From a checkpoint of a small image VAE.
Training: muon at rate 0.021, 6200 steps, batches of 128.
Rows from block 5 of the decoder of a small image VAE, named by matrix and row number. Each number is 500 + 25 x the weight over its row's rms, rounded and kept within 0 to 999. All counts start at 0. Numbers have three digits each.
Before each channel's rows are labels from the 100 images, of 14976, where the channel reaches its highest value: "strongest on" is what is common among them; "patch colour" is the nearest of a few named colours to the mean colour under the peak. Only what is clearly more common there than usual is listed. The data: rendered scenes of coloured solids on a plain floor.
# conv: 3x3 conv (decoder.decb.1.0.conv.weight, 64x64x3x3, each kernel summed), inputs 0-63

strongest on: red object
patch colour: black; red
conv.1:501491472523533504521513487526509519522481499458500484470475541549511499501471506475527519518514475478486492520515496522547516495469506473459456554470510478537486500522503486508532438512543500

strongest on: teal object
patch colour: black
conv.33:530468520479529543484491489508498529535467470508492482501436494514469519528551464508476531472507486532515521472555469495492494500529491497492468457498476460512487488475496503500497499524548497

strongest on: black object; count: five; its colour: black
patch colour: black
conv.59:449493456484476487482505484552527484525514520516463487500454499468520489550522520447489469496516503503539491520518491510531528476500469518527469513503448473482507535538507483519506518487509489

strongest on: white object
patch colour: white
conv.57:521528482441540501539483535510519534532533506479475513562504510505527503509497500470512517547488490467470456506499486505530507542480480518472525445529478492497517486507479488494505513513475526

strongest on: red object; its colour: red
patch colour: brown; red
conv.14:497479488548552543463512520440516499505502521528466534475547497487546519409494510494473512494491508492459539488498502486501481493479517503489521509493489486468480493481499513483492496486504500

strongest on: black object; its colour: black; count: five; egg
patch colour: black
conv.8:501482506503502496495499504525486448518496518486561490488505518512495492505500574485533456515511461502547481553498482468499486483506488482533501516474477478522525522510507551506509462457477468

strongest on: black object
patch colour: brown; black
conv.40:504521522531464519488473459463513506479476472531511519455479460517514478511509489506485482531492494484503539486488493486456494539518473499463492556470567499501478502508519512491508498510560513

strongest on: pink object; red object; octahedron; its colour: pink
patch colour: white
conv.6:486473488442550501550528512501513482523513544495453501528533540485509544499487518491531504477511522508511447549498489488500445497501523478512497517482453503494521493510505487514540511496483513

strongest on: black object; red object; its colour: red
patch colour: black; brown
conv.39:507479514539483505532558494520471480491491504489481457480481505496496491478519532497498535489527526545517513564509472505458521535472529504492519508484473437485500508540507541500490518519532490

strongest on: white object
patch colour: white
conv.21:500520501457485511512505507473508517511549470462504506525511488535514484479530502490462501537490559478497501525482534470527526524479561495492524503496539496513464447478503540491491542480505517

strongest on: black object
patch colour: brown
conv.25:495537469502512499464502504505510491476450496529471484534492488487493529524511447482459507491524500478556580531510500466503511535484481527474467522498508485476500467465493474497527484495490514

strongest on: light from behind the scene; hexagonal prism
patch colour: white
conv.49:464455524563528474467527500506498495466461533512482492446464526508486515475487498506524499467526495498458520491522506518481481455508513473512519466464495484483475513514527508502483512464539482

strongest on: black object; its colour: black
patch colour: white
conv.27:492491459505520499499519503515482490507526515510476533537533491484505508488510450471529501481498510479511472525499565471497517446495460497526450479512476449482508510500510474520491517477443540

strongest on: light from behind the scene; white object; hexagonal prism
patch colour: white
conv.11:478478511477496517492475518510500526517553483474489499515498490493527506484505478506471479477502533492449470465454495467521498477490572473551530457494484531466461504473490510489511535476508502

strongest on: orange object; red object; its colour: orange; its colour: red
patch colour: red; orange
conv.44:545532513546523515445468536492464488484484510533499467534486517532534505478476512531551526531494481478474506517517471514498527521476511505515489465520476508530502493523516521509475480540467482

strongest on: black object; red object; its colour: black
patch colour: black
conv.56:540545486525486508479529504535429451486527482491469477505516512482482514520505492491505488447488505512542497522468478505454499509501502529531445478497504528524497516549528500480500511479485499

strongest on: green object; teal object
patch colour: green
conv.41:516526477432558479509488488530501497493525488473485480485469501536459469480484467467504519500454502493497490531496494475538458515531470504498479492503468489491513445489522511474493476487488543

strongest on: black object; its colour: black; wedge
patch colour: black
conv.13:507481486520483488545521515525497546532465497489493468456536534517445480518495517494522512435507464535507483470509468500509464483506464518495528502505478511540498502552494494517533504489490478

strongest on: black object; red object; its colour: red
patch colour: brown; black
conv.58:472495476482507503487534501476518462497506503532463519524551515450490484460523514511503519482483502534501467503474502453529498467502490482478453547520459463547515473501525466474517502490507488

strongest on: chain link
patch colour: pink
conv.46:520536452471515488485530482503471482514511501512489528468469484524522504511514468505495491527496507469472526462490544522489539475481475492437494514512539494487462521492540478498531477507526556

strongest on: blue object; light from behind the camera; its colour: blue
patch colour: blue
conv.50:472475479493472477522494495559471503517496471478501498483442478488494513536525478472475482469475536546531489516485468467486486514520484496478498502460483459473503500482501457453495545488518495

strongest on: teal object; its colour: teal; its colour: green
patch colour: green
conv.38:500548476468504497501455497511465491493486513473516511532456483528490502528529469512525518507496473540520473495511471540534530462505469485514458502518489488486507452458523480480474443506497480

strongest on: black object; torus; its colour: black
patch colour: black
conv.55:458495509465533460554552536519522488482495493508540505534487477497470504531506469504518505512521476516545512481527527465536540492509484499468474497517502509481505490482552495532485511488454498

strongest on: black object; red object; its colour: black; its colour: red
patch colour: black; red
conv.28:453526511480559516514480522520485497445525482531493519458500513499525527484501474492491482479539491482560508539530531483541490491493503510476468521515524484509463526507553489506496516499532498

strongest on: light from behind the scene; hexagonal prism
patch colour: white
conv.37:490502484437522488544509561514510469510502511493485489509496530481470535489490484490502502457476498503541504531512506496545477460500523511517516481538452512475513458490496472498477514450459513

strongest on: black object; its colour: black; dodecahedron
patch colour: black
conv.62:501507510496512489502526534498495455472480523522481484532525528480492542517480527526498506480534483500561482535546486501491500460497490505486448516553514533443515495505519467519489479518477471

strongest on: white object; its colour: white
patch colour: white
conv.19:474507459488499481508473536492534533460479509474499515537519512489497491473483490537490507514456542509443492490516522522505498480500497475468498488498520553501537449519530476514475506488438486

strongest on: light from behind the camera; yellow object; its colour: yellow
patch colour: yellow; white
conv.30:526531492511509475475456490470465497545437505521514460525520468472532510474490502499498474487509531487517511510493510522527490511478534449509482467479519534558508503511551484482518478515509503

strongest on: count: four
patch colour: brown
conv.51:510536469477507509476488501466496523505486565494514514517503508544483511513537474520456494507499559504452548483465527498523480488462495475481490507479543513500493476476540500524529513487475527

strongest on: light from behind the scene
patch colour: white
conv.26:514536511479515475518528526479542524468519498526475491522457530524484514544508477486504540490471508468476469447468491522508474542434509478534490528490504513489512506527488491504460493488481495

strongest on: black object; its colour: black; count: five; wedge
patch colour: black
conv.34:517523549527494505487519482518497469524473456497521488500510483512504493563528511493525516495552473496542494536536470518527511511511510545518523508499496486479441492491521545520523452488515485